config.yaml
arch: "caformer"
model: "image embedding model"
dataset: "drawn human figures in many poses"
train_examples: 195000
image_size: 64
crop_scale_min: 0.8
horizontal_flip: false
translate: 0.06
cutout: 0.4
targets: ["top"]
num_classes: 12
embedding_dim: 192
norm: "layernorm"
norm_position: "pre"
activation: "gelu"
mlp_ratio: 6
head_dim: 48
fused_qkv: false
qk_norm: true
parallel_block: false
inner_norm: false
patch_size: [4, 4]
conv_stem: false
depths: [2, 5, 5]
widths: [64, 128, 256]
kernel_size: 7
am_softmax_margin: 0.3
am_softmax_scale: 30
init: "kaiming_normal"
residual_init: "scaled_by_depth"
optimizer: "muon"
muon_scale: "spectral"
lr: 0.013
momentum: 0.95
nesterov: true
orthogonalizer: "polar_express"
adamw_lr_other_params: 0.0023
steps: 7800
batch_size: 384
epochs: 15.4
lr_schedule: "linear"
final_lr_fraction: 0
warmup_steps: 1560
weight_decay: 0.03
adamw_weight_decay_other_params: 0
Rows from block 5 of a small image embedding model, named by matrix and row number. Rows with one number belong to one neuron. Each number is 128 + 24 x the weight over its row's rms, rounded and kept within 0 to 255. All counts start at 0. Numbers have three digits each. After the name is the row's rms in percent of the matrix's.
Before each neuron's rows are labels from the 100 images, of 14848, where the neuron reaches its highest value: "colour at peak" is the nearest of a few named colours to the mean colour under the peak; "responds to" is what is common among them. Only what is clearly more common there than usual is listed. The data: drawn human figures in many poses. In brackets: how many of the 100, against the usual share in percent.
# fc1: MLP up (model.blocks.5.mlp.fc1.weight, 768x128), inputs 0-127
# fc2: MLP down (model.blocks.5.mlp.fc2.weight, 128x768, transposed), outputs 0-127

colour at peak: green (29 vs 4.1)
responds to: teal top (95 vs 8.4)
fc1.520 124:156096097187124166096144125160145103117123129096135100129130100123085133093123116129095113120103150187145110129123113125119156149124153129141112131099113128142118105136125117146111117096113116168106144149074137139187116118121139128169135144101158119107145157112107136118142133124089125102143124097099147067097108119151122159130080115135181154150095089182168128123138143151140113148112
fc2.520 111:137167090144181093144162183149122078181105151140112116164125148162082126113140098132135084114122142113115115158095114113141126110112120133114128130106146139134126184132146149136154122189170140097152134143134141112122121115120148156098115116108100105154095134113119100159097117135107124115127093111166125153153099131073164144142132102116148115168130127107084151150116119104101139136105

colour at peak: pink (29 vs 11.6)
responds to: pink top (51 vs 8.7)
fc1.1 077:108086151137147115114174104111131127147154130103110165133126106126138106100105117129109135086127119145165157101153122134139093097112148093135140154151148100122158128160119126120120168135112146087168158104115158159139119159105089160114149099125136153146135122078107132087122121101137173133121105205131145133115127146135104095166098133132156145119107115171155151125130138111085152188139
fc2.1 085:128090125092135116167141122130137150115122092125148107126114164156165154148117129117188124116135152113120112113126176080122117130155159168152113148098114161145122112116169142124126102105142096141084119160128082106130170124158176141131113084109135112130121142154117113145143098144129120151170148136103139126104112117119118161143096076142123111129099143099164082117152113113191096096131

colour at peak: blue (73 vs 0.8)
responds to: blue top (99 vs 8)
fc1.101 126:143136147112135110123143137104120136098155150133136093139120122129127109136156157092124136134154126043129143132092119141177132144125151117163113116138094174145114159131160130077128141124156163141159158080131150136138143092087109090124097173116134127108149174116110122145123108111164146176164126079132119121138123119115141154117131103096116160173121127163146106133120118080149118081127
fc2.101 116:127134160146135124134134101122128140110124113110101112145122095152126133131098104132117137116146161158146077139144107125103101151156129130110148119132113074125110131162154091108135146120107190119090123145103106137114145161151174109155178097153131154121100120142127116112108148131156111133141121123122091122079096173118043140180111181144111097101134123129122139146121165138129146142177

colour at peak: orange (26 vs 0.3)
responds to: orange top (80 vs 8.2)
fc1.251 072:126117093138082070099122151150122145157134148113127094156079153143087184189135118134116153091122148161138095101156157127144114146108154131138109119104103148139128152159131158124133152116105141186145133125159112117153103158120125141158109109124133105103119121101125142132134142083162109132082135136168095111149161138143139154158101172116099188124128101123116139134137134110102111140106
fc2.251 095:130140141123136159195180128103148129138144100107095136108116090113174112086153146165142101150145112106102198146154114085148122119130125115117143129114143129165102129140087117134128146136140096120121179115131078134106153103148129128153152092127137123078124137154157132133092130155135136112130105157127112156139106133108100133128120131112163085092092118152139140124114127165126103064112

colour at peak: orange (27 vs 0.3)
responds to: orange top (41 vs 8.2)
fc1.422 044:151138162141158105114120138081149117116131099119159105129105116104168164123171132105109124160112101108145126158171136131124131100103127099089126141104096161115142174169094137132122113120107137103119123107177147141135142071114131152109101132135103130149174118098106107134155135148080139136157116087149118137116146093072158129138151140189146139078125141102119114084134125105119124126104
fc2.422 052:137098111164093156162122132173127140125183133138132123128133155097119097106095136132141105121134154085107135118102137137145110159159132152181122093145124130111103090105126141154143124157120133124124123142089081119094111148116121113088099136092162168127166135180110187152152149124145101068119117138116127116108141134134092104112139142090113164166145116152105103172129132101136101147130

colour at peak: orange (25 vs 0.3)
responds to: yellow top (64 vs 8.7)
fc1.448 169:199133122147162133117207140095124116141158180112116144099144105127125116116138156109106137074111145130140145137148111129113084160123146147161117104118173138124131132140116148134128179088115147126114121149119139118137119097118137115121124118071131137130122104119130085163128159107146092119125118151122152169125145125106147139165107144126159083136095160130142164117152076106085128105158
fc2.448 167:125107154117129129150113133160127130110144137122165096149113141118119122133113116134152111159151113110191126104126118116126140124106101139196140151095099151154111134095185127150156084159117093145144100131140076110154134137125141148096109144117134114169138180120156168164099120164165135113133104117131159099143107107120124165130115089134089113143114096105082108114120143118130066138098

colour at peak: grey (72 vs 37.7)
responds to: grey top (100 vs 8.3)
fc1.176 120:121129121126122176116116159131144124119087166099135110128103175113126161124114080121092109168088161091081114121166128148161150116124126122127144136135179087123127106127141105096138110131132137138134116135086073118114142115079103134107130158149131131122112145154126088110102109167143095127161122161120143098144114176109133160132122124145089077106082138114174118128136115123158123153163
fc2.176 119:123114145112103099104108132124113138149155091119108125102116135135093122158114134141099142120148134124109134125121126095099165178134158165124133116137105126121138116121181108140142103152103106121105126118156102109129113148173154150152152117139137119116172083089112080140118055122150131118070114099161143162112169130131133101169106147133160091137149122142144128085113177121171165161126

colour at peak: brown (55 vs 26)
responds to: red top (96 vs 8.5); green trousers (34 vs 8.4)
fc1.525 124:086104098117095103123103114110143146139089144112127115125136131117133160123146165235123125121166118169160141147164103101121117126118129119114172177131128146156140144144140170108119105157097074121158111120109156128126147088146141133103096131119134132132153130134114110116132103142134165154110104122052132150126128134160144129117143102152105110141143141088094108081123125133142111128125
fc2.525 122:159132149186078141094137099091087100125141132124127107106137110137100139130119137100112143179115137093105140119131085200144123173146137162101126122093160108078107136123108130109137126123123152123104140150117114135125158150170111152146144095161087118131118101100131114118119128139134107117135153153193129174130082133144073146139134140152153133135155137129137128173157129147108113126137

colour at peak: black (70 vs 9.4)
responds to: black top (87 vs 8.1)
fc1.752 060:148128161115119128134156152111120154108153186171106126086152117139135105135107092117117163130119110141110146147153128119129136150101147124146113168082100131159162166136154103117134109083119122155164130148079113130133095158117147107089094156134125151119176156100092130093110144114106168123134099175176091159122138141161113119115103168163120111138147114128174131121123107093109139127132
fc2.752 076:116100106108106148150130081129139133125108086071146142173150102154139135183131140108144070145152118152132077085114110144113148150134127145147092155160140112118099107124105119131126109177159122112143099157128161096108175087105142162148109083118126089150112138155173141109120143106140107122139141141135135094091103136112148128150137124128130170125111157131113118140115124132177106111164

colour at peak: yellow (27 vs 0.6)
responds to: yellow top (87 vs 8.7)
fc1.274 103:110120173152137110104126136126140118116161150135154148095127129118161126160147153039150108113157140116115138099139144140125166092124101141136110117154141148125149117123135145121104130107125094157149072147123107084132140120150194104145080136163107128151110174096112136146120100132130125095112127141094190122125133129167124102114151146069166115130117127158135144113128109124167111151123
fc2.274 114:153105128137108169137157065127112133116094143129090122116130138138100156126161120112129122138139123093103161126145140142131093107158145133126139155119090086129127089167108118135175110078170116156113124169102066113134129149133125170150167105110145151149152101172123139111143179117106143122105135117090117109110140141137125183127095176132129152125127168139085137105111110139107115151130

colour at peak: purple (27 vs 2.9)
responds to: purple top (53 vs 8.1)
fc1.115 085:138103129106117106113075110124097169091155148135150158134113137129109111128151125114122141120141167160133162153071121155072099123121135142163121122142141115087183113153123131128148103114122101111115144156151099144156155108144097174139141163139139098125155133120106124074142146131122109141152126175155144125072126135148115154108107123125113077133171092131127096137133138101149084167146
fc2.115 094:155129141098147125130172121119138097091130150127102135085103087161139111146142123120091113145113131125102138177079077113156178118071116114125169154133118108156140098126112144151095141152117142150116142108138136112129151142138128139168131092096124129099141106120127144183112110110147135132128115114092143131160152091165161112111146167169125116143122121093146133100060147151144127151157

colour at peak: purple (71 vs 2.9)
responds to: purple top (100 vs 8.1)
fc1.371 052:095091077092118142112143137124150121096154133097143177131129141121153128128201144172120134124143127143153164096125118124125126150128153137099116155120115124116158113114131147159144147166157098148136117121156131136100127087110166128140126117126135146146112141074132122135110072124083147119130155133120144110145092142148121069114125104113078145134128150141139162103168076094079141163119
fc2.371 054:171144132125140129150160160138108140120082140189103111138114162115125118111123104127126141122136152109119081131171128126108126121144098120136111095127138131127097121147185138163118099119081114141108149196149137088126093137116113136138133121130116108121122146117121084114134133115112066100117143132098152128119109116135141162121154158207129095149135151103163119125101131138147182083160

colour at peak: red (58 vs 0.1)
responds to: red top (99 vs 8.5)
fc1.181 097:138109114110087115073135107059138109104124169118143088090143090098136128153126158131098126107144165114155129146151150149092114120139125148108126107094155147124143125110129172105121151139154108084140155095130148122117136161120120106100086147168109108131135126116121141057147146158142138111125096159122152098112143119139118115172126161117104138162150139100096142158141129087138146154085
fc2.181 099:094133150146116114156145106196068115158109141120122136143129149147077130125133109136154148181146109149095153145088099151126161127129130142130114123132106112134102132123148111159084102136102102139153119181124141103099163097099135166114178106128148107092092123150140133147105165108100121128127139111143128151129133122162147138086126126101115170088143125152117135130128185097121080130123

colour at peak: blue (39 vs 0.8)
responds to: blue top (83 vs 8); handstand (45 vs 6.2)
fc1.616 136:170103172146133108136139104090091143099101140090125114128119141091149113141120118187132106087132128121112156140170178134109151092104149129121161132116130133124151127150132142094141141096140103152083100170133159143122148156133147120108157111144099141171156077118134118147122118087125138120121148119127191149113073113132106091099154123141147089161140137176137148114148109150118121149116
fc2.616 115:098104090095103141127123165136091142104141106147129126110170127135155126108173163099123133120099149139154135131160087114169100149147181110142114128160143140178111121123123166133101125111137088117140158131147100145097089090105126123098115140105140124119133152178133127128130078118098131165144076130142136107171133140133163163153141068121125110126100138141073126129113156131106147106121

colour at peak: blue (62 vs 0.8)
responds to: blue top (92 vs 8)
fc1.130 103:139163159140127152132103160137114163137141111140128099112101102116118114138140166116094114115120096112108104143129160144101120119111120132155126103193122133162156151143134071139138150052115158123135155172149110127135117140156140140105183124120118165148128132137126133162109126119101134095154093120133115109119133145101083140131127095148138075123090095189182113148129122097136090131126
fc2.130 116:102134088171093134125137115103096129134142117166092112100178110107122114092161119112139130134123180125130151149123107132120143182134106130137147121118114101097133144123138134125095139092102115171138150114108155135154177170155115158135106112161119139106112138137125146130085128065127116114122136126089117154131067086186137169113150173158133131116146143099137130144116133107160102144156

colour at peak: purple (41 vs 2.9)
responds to: purple top (86 vs 8.1)
fc1.665 105:134128109178126120153131114187123152071123159130108107103090123124118135132126135152096125126133137119124096110116118104112103134157129125143154152089104108090156145133137135096122123114114121133133105102174132123120137125166135124123079159181113118150135095133175093133102148088151092116184154102157095170124105176146111163096114139132137084127138123169118150152164128155159139155109
fc2.665 097:121110140077111123106114162143168130137135121089106141133127150095156128100161109136129089132107142113135093094145151109140171100128161122114123166163145150142145140155081172150070168152122130110134129141150131149124132134139130123128129141129109086143165118088127083104178098164111155120120113164127167104151089086105111128176159105118133155142131147133133105115119132137064121134139

colour at peak: pink (31 vs 11.6)
responds to: walking (26 vs 6.5)
fc1.735 103:112152111099139134137154118143102133141133191110129110109126156150145118082154092157100110132118104131094152109164173119213135101155127159123157168107094160125111068135102157080107150129153140144125107121141141152156163131130100117099105105153157139133095119146093109138093125164127132120134121173158130123130111124094129105139125133149141155143106120144159147088147134093134116118110
fc2.735 120:121101122114141131135150137145130135130145113175142138151176140130145149128110158108141107143116129135075082140125100121111126196074114149127137165121110107105096090127107061137093096102130181169112117097127117102116117112163104130155151134115108141130138114131116101161166141148155141115167151095146116118163155134111126163108123132111133105106153102070126099135129147128178144153128

colour at peak: grey (82 vs 37.7)
responds to: white top (100 vs 8.6)
fc1.236 162:123159091144115126068135095146140120127181127144089110095139158128099080118094112115156166155150116143154124156119125124175147118082144113122102143139134085092124131145136162110094132172115133100131107139160124148157116150129136132146115094095147109120139122123168120140092152108136130113141129126077158082125135120122133123120105092055120162166160121134158144123145152133150109167130
fc2.236 145:154122104142123111150129120109118149129124093161153151172119129108115132122154131083086144132144123134096134123158116169082111140136132143131150140132141132159193128142126144101163092120145108149138120123086125127107118098122131161127117114143072066179164104130095124159136113133137093148086139163141141164165096096113121123078148119161127102123109118117134180103158167118111162127134

colour at peak: pink (39 vs 11.6)
responds to: pink top (73 vs 8.7); brown top (25 vs 8.4)
fc1.461 096:167121152141129144116135138142170146073092150113146084131096137136130162112136079106179122120121136110132153149151142131121163089106129118132120146078155134124163154144090119147077134078111163122123184121096155150115097113090127136138113116131146152142114137105106166093118129124146148121121119137116131170108133104185111134109141095158170127139128139158178126094136163136111115110145
fc2.461 072:127111105145193143100136116110136159122108139170162127170144120114134165138120140126141130129131133163098121121096125079151149120160196167107102113118123127149111101140123131126132127155099109107140128096102130123116143141132114101121102101111090166145089139163137101122100164131156125091138107126132140087140123158055170156151114093121089143140081135141133144158166119121111125156161

colour at peak: blue (33 vs 0.8)
responds to: blue top (87 vs 8)
fc1.61 070:111166138113149110109105137160164176118143132090168126062097143153126152136089133114109101142139109149115131121125163112142083152134142117146151146146139141140108127166128073132126152158139134137103159130107132145104141099120088130086133129116104125124150116160135136111095149119118123124145121134150102123097114122134100069190111183097117101168134079147097101141170142114156117157128
fc2.61 077:210151189110101135139172116115103142095115169132124092144178083123147122102135108146162115132122165110104136149106098103098116156154126137166123095103128090118147161153108144112121137079103123152136090129136090107100115139174148175158125105125122116121117149128142122111173138132110114124130109155130141116147117126132143191140135109075137124136114104109137135135145125116116139139101

colour at peak: purple (40 vs 2.9)
responds to: purple top (87 vs 8.1); teal trousers (29 vs 8.6)
fc1.554 138:135055087153135133104158120147131150099140134124139149110142095122136148137132178108104107086154131153142173095092099157110116150146130130142121140084121117097142119108123139155119136096162107157169136094125146116111139136144119173149117095143121163165139106104105090149129140111092107064126131073159121139137153124182115110133146101142127110124149173133133155110096142111145142141109
fc2.554 119:142143121119082157118122175142143115128108132130096129101128176135129080119143054110096138126103108134153151124135151105151143129121099150158104148127128188133109105115139128133122150122123143089160060127156100132139116135095098119129146130129166144145123127127157118100116122162136101116132098157117136125154126096119170175119081151173144132134133120150076114078154138131093120161157

colour at peak: orange (27 vs 0.3)
responds to: orange top (71 vs 8.2); red top (25 vs 8.5)
fc1.629 064:140126118138083134120123123097138143106125160103112113080142135109110134162147158126139119112134168111142150114134113122142127106078127144095160143140126121175140131113130144097141119119134138108140096160105140100124152155140163129138080095106155139097147102100094187121074126112127121128118139140072107171108172146152160116107158172084137131101134104170103167076120124124098114156137
fc2.629 073:140116130109113135152137098128127144177150113106137174163126069130141127098133097132096163119138152098156084119115146131157074147148155121174102152100120120148118121123127119126110112095144137115101088135134085089119110109135140152095167165155112134175115108148122125147092132113137114123099110167150155148147106092151125150072143121189175131119140114118113158134123163123119147102115

colour at peak: blue (62 vs 0.8)
responds to: blue top (99 vs 8)
fc1.328 049:155169166141134097105173120162160177135095154106144066133130115125122149160157160113150102107140079131125122082132140160116123153120137148115096118187108162122163140148096137122139149138130115120089130132148137151110121155138141098107125095131124099123120098109136108136124173110147122108187163098125095145091111108104078134132124121086144165115135093104127134123141151093132113135142
fc2.328 050:133108139116131149161113133134103123119140106116134089140122106084117097149101188143172118151137127132120148136128139068106134119097114124133159073119161100164072158159153112126108140145131124137110132121134090156132096083159111127159107126146087145134159124163141137118108113150116132129121133151124147115111130138166123094132146158105163110107098078183109105162145095162148149097090

colour at peak: blue (30 vs 0.8)
responds to: blue top (84 vs 8); handstand (27 vs 6.2); purple trousers (26 vs 8.4)
fc1.741 077:103108161115159099144149127141123187101141171127129101155139117104122138090156181103108114155128145125181154146118091118129091159157179147175133093157124144112107121146123131126100137135142079096129129109115100180123123148102178123108122163106119138103117158151151129109114159127112109107170106138086124099130112128117089131109147164104127117108083131149091129125108152106125141138143
fc2.741 071:159146150171138167093108102168096123099106102107143130116118136105115122160130128125157123131098128094094114102124114117140164124128099142139150107134128119154188145120101165115131136105077131164112155115104139120121104119158099121074109115132143142154165107173167128090116107071146171145126104113170150159131108134122152139122167140084134129136152136122169119131142087151124092094130

colour at peak: grey (66 vs 37.7)
responds to: pink trousers (32 vs 8.1); teal trousers (27 vs 8.6)
fc1.358 060:168104127124147104149150115111085138162109115132107089089096121133175110147108164130108133112129114118081133158101150177086117128127128109134159137130131135118121119125114105137134116128138134094102134138105130160148120136127088165084149082127132171135107098150147119187124106095185109117169163160085086115106115113142140143088101106155112170135133096157112119126160127103145109146124
fc2.358 074:104151127132143107134127105147141133112122119142117097160128114161127090133185130111126142118084170137112111119131147135112133116075084147141091144145152114134120083131138162125124108133115127145154123158142167131113113129139129104118093094136072139117112141128125130099161116144080140142115149181115145141120109150170192160161089158113077091104145169091120152121125133162162118125087

colour at peak: brown (57 vs 26)
responds to: yellow trousers (54 vs 8.5); handstand (35 vs 6.2)
fc1.393 049:105122073097140155146114118115093146125080117148126153144115092118092171128099123091104135111131100100158122080123096182123137116106172131121143136146168130172148119140136135154145134126087101113086088127108121149131150136174180144111130108125137142133173130131145145086107140150065096123142142136098128136139081116116135137134130123140096118111123175145135113136085162103133117114113
fc2.393 051:105163112113101142071159087122128105081123123127124112132123140129140168140131099067140129132069097143125186105130095122160108132111104141140168126119170085128106155142130129123088147118091143131143115141090181126171122171118125142094149150091131126183140158139134149130123094150101172137134128104135135145086136120104150157112152136141155132120132137128124106109122160119104135151150

colour at peak: black (32 vs 9.4)
responds to: handstand (81 vs 6.2); black trousers (32 vs 8.6)
fc1.527 105:149137110174154097095164154132134151146124119116135135092174119153153145111085151136118121086140138106131115123182135137167077103141129133142132118149159133157131100154139125123117091122141142132128117139114120102101083136121149154103157076143127126122131092116103106081111106180149133152146111119116129161124118116100140117138162153120068126085155108161132155190133167127103093147122
fc2.527 113:118133134064144125100111163115159075130128153144131133088103131124101146079149105142166109150102122128129079138077096135081127093119112143144150108135099129147099184097118135106084164110136130103142138095157153166143147123201096101139159098119152124105112156153129110125133142127157183088137132119130135125117119132142114145116125121168158141125117153134127145119112147148135116139110

colour at peak: grey (73 vs 37.7)
responds to: grey top (100 vs 8.3)
fc1.105 075:125081122157162169085128139139133165148138116094162137119149114108105114125120135118133138134159143162125166149108079116119111103164137138137129144162104156113147143100147145223113144087097106130095150098147130116142145107107127172113111110125130127116126152102117156110135170110147123144135179102103127119124136069095125114137097131097164144123134127111156143122128131107114114128062
fc2.105 062:153159153156122109100138135141106148107105142129103161114120193113120143153110118136105207121102093136142117157115104174143126098130097094088145115115131125134111135095116134090134132188157126142122136159148117106104163117104107162096143105123154106120166124155166111153130170124099109107086092157104115106151162160135152110135131124108136113107143106113112087142089137102105127146133

colour at peak: blue (26 vs 0.8)
responds to: blue top (78 vs 8)
fc1.287 134:115131126128115111130161087166104129122115164111081111138135095113129135138142171117102086149124175109114149131128098150150113159121089148139162131126130140115116161158156094123129134096159097126077124133115128075098111137139140135120155123124167140166125116152156111137095161089103131109217147109102100101125093146110115148131152097151101160127121136156119127115110161085141125098139
fc2.287 122:125111131167142133112157161157145112100126094118137089112147174113151127142132116097116142079117132148130125142146134104126147117111138093125128087150102131164136118150099198113104165104103136164114095093115179142148133152107126114115074145137155142130122117105157149103145084188143132128156105121189139138133134109115128127130146113089128107139105148120133109105094161128062141135140

colour at peak: pink (52 vs 11.6)
responds to: white top (57 vs 8.6); pink top (27 vs 8.7)
fc1.345 087:134140125130123144118103152128177144075117133132146095091127144147145138143159081099150129170149196126068127168126148129124143169091119138127104138101157146124168160136106137115083108083132148148151140138125141132124119142124129145179081162082151132118114157106114157132108145121134143111170109155098104124119093134126146154098157100139130097107138147124175125120111120113091114133100
fc2.345 069:112090075162147117104124131083129149111150120145142170172144124145105146117133076136119100095108099160194106105122154130085156090137141129123105122118115138141134120161130097140114115145141132125137135109125112145133102117152130123075104120109101127126096101154115128128113113134148106113124120130117133140150131159080161144114117126120133122196102093184129099163144184126152119174163

colour at peak: orange (42 vs 0.3)
responds to: yellow top (80 vs 8.7); lying (35 vs 6.3)
fc1.177 122:131179135125096152142154157159130095119173172102130122104161149120179103124153154128127144118103117127158130150142121126135130146143127120116090108096140094097121171142126145128135118127084132159097096144104113178127109127152082126155135118112144153115097145120136091111124150102082132114141103145123106110157126137113138120107132137133103125089156206136134127123102133052136080145102
fc2.177 130:133085141141180099099138119108142128127119111136127117096134092116089185117165080139093131139147137098140136131142107115138134122110141138123101146173118179122151073134130121111174143155094125119130149105114105104121183138098168127134104146124109149162131144107156123157136147131152130139151178126098156115136134118125114108125126105142141125147140038131108132082151106161104146105152

colour at peak: grey (92 vs 37.7)
responds to: white top (73 vs 8.6)
fc1.724 070:084103149148103120142078125109130109172114151163107124149120106112097125124145140107128137141129126140094094152155114137109067100145142176128139150154104124111144108148120127144170160089128167147111110075183134125083099118118137136129094134124103142122103087141149166095118147121100119127175091148122134118128161153112105116143144135157099119134162120167158126125106155147084115124087
fc2.724 076:158112112160127105113175079143145122091144138108143135140113152163159151116142117135122127113133109122129136106101192140163163123132118112085126133139113133123106139098109126111142157130127103121124149134105154125170093150110104104135082077156160105098153148073130096148180135079118124117113131096170140096130143119119104118112103115125171144136134170152105105141142101083166158151149

colour at peak: brown (66 vs 26)
responds to: yellow trousers (51 vs 8.5)
fc1.715 102:130130161105131117150116140114098152163120117129116131132084132081133079104177166134133122138148109134096125081148109147124121104123125157135208129099205100131168103131127127143132149173125153104131092107126155152133136159086154091067119159131133108134108146097134127108098157095115142130123102147145135108116084085103140105130106129131130129097128133165135126120147131138124122122158
fc2.715 100:130152151144109095088145156128159099110138129109131115108116140117139132118138109109146153130105124128188138155159119076149124172120151135130124087095103094144137134131149105181152143106112145156078122132094115119115106102146101151153136112190124130120132113123122139129131138154077147093129097106121135165125117109082074161151090139127148111181126151144147102142145108181106125113159

colour at peak: red (30 vs 0.1)
responds to: red top (78 vs 8.5)
fc1.159 141:105104136152120141157079127088124101098145100150143098101146141107146137142157126108122118109165141115143095138103123160127122175110136133094136123138118108079138166109131155081165106114156149088135132123099140113150123148126128158126099139104154163071146142103112135146076103147113138085108083096138160150140087123121118127124142114140116140120157091106190157100149155110157164119116
fc2.159 129:182124093125145118088164110138113151165093126094105117129103092150175109133109126176127155131113134125113105142162132137149145085143157086131168160115091161145144124134118162121089118160132149124151155154129165167134105134129162113131141161091141124116109111131112121127125144132129140152122136162121071142094128124103147082104132167119147147124130112068074103120111155106139131094132

colour at peak: green (35 vs 4.1)
responds to: teal top (92 vs 8.4)
fc1.452 140:090133156121128188108147160114127092161115132100095095146105111134138117167121110148108105158131152131119155156132155120108142171115126183126140174118115141120108086150117147141155132091164158092139118125124107133139110129104150113125098115113105149093129134111146142146118061138125166123128124104089095120141116127113098158106156155148110129143170084151170101144119112155145063122112
fc2.452 149:133095122167130082136111174128117097128140116148182100103115109140126149092129118096132134160138117142090126105118150174145113108162124090153108108128109116150154121099118162114172096177158138124117135091148152169149141120100143108123136150126119127149138147135092099148107108133133123128129107121106147140123113134154170064175163116086151142165140111115130145100155066103109105146119

colour at peak: green (30 vs 4.1)
responds to: teal top (84 vs 8.4)
fc1.489 130:136123194160158108113179139151174133151145149091151089156146095135120140185119116145131109116102120139116136108109126122106148138142101110137103157134115125163121135167097160117112149190135145134118114130153140146103113107112182084159112151115124118110169106071154084146117086112165117115108087102130106145068132123101105128142125131120130132118108149115090119128135120110142125137133
fc2.489 124:123150107138110168121132128111150110069100142115108122132101092139119095116112090119156098120151107160143127169133135136144094173125155157173155112091126087123108149125130102121154149067149162145131162158139098137156084110146112153107146114092074147145131131142124121142088167128137098126132152127101116089108114138134102177125107128111125108145091097155151141170162142153149133128126

colour at peak: orange (31 vs 0.3); pink (29 vs 11.6)
responds to: yellow top (54 vs 8.7); white top (43 vs 8.6)
fc1.669 137:099113096142143104095170113124179106107148166105134160097117115120124113127130093135132089127154155139109112125112110150127104074091111126119104177092137155122176138152134116109144131109104131138141129145157126103122137145116096130155077069076146159158118154115143098134110115074121132122157108130137145116128091144136107139126151101082160138161133163110130161098142107143135117152175
fc2.669 128:111098125080109157133144144155127087135137096119119134134132161143169171111143087083136136136111143097125162086133167113142149125145125107167111132150104142174095122115125128080114120128139134114146097133117128148136126108160165131130111184129096099145133053151123181086103119160148155162110148150136141133152106133140155167128093106146126159146125127134107110128125146099134141080107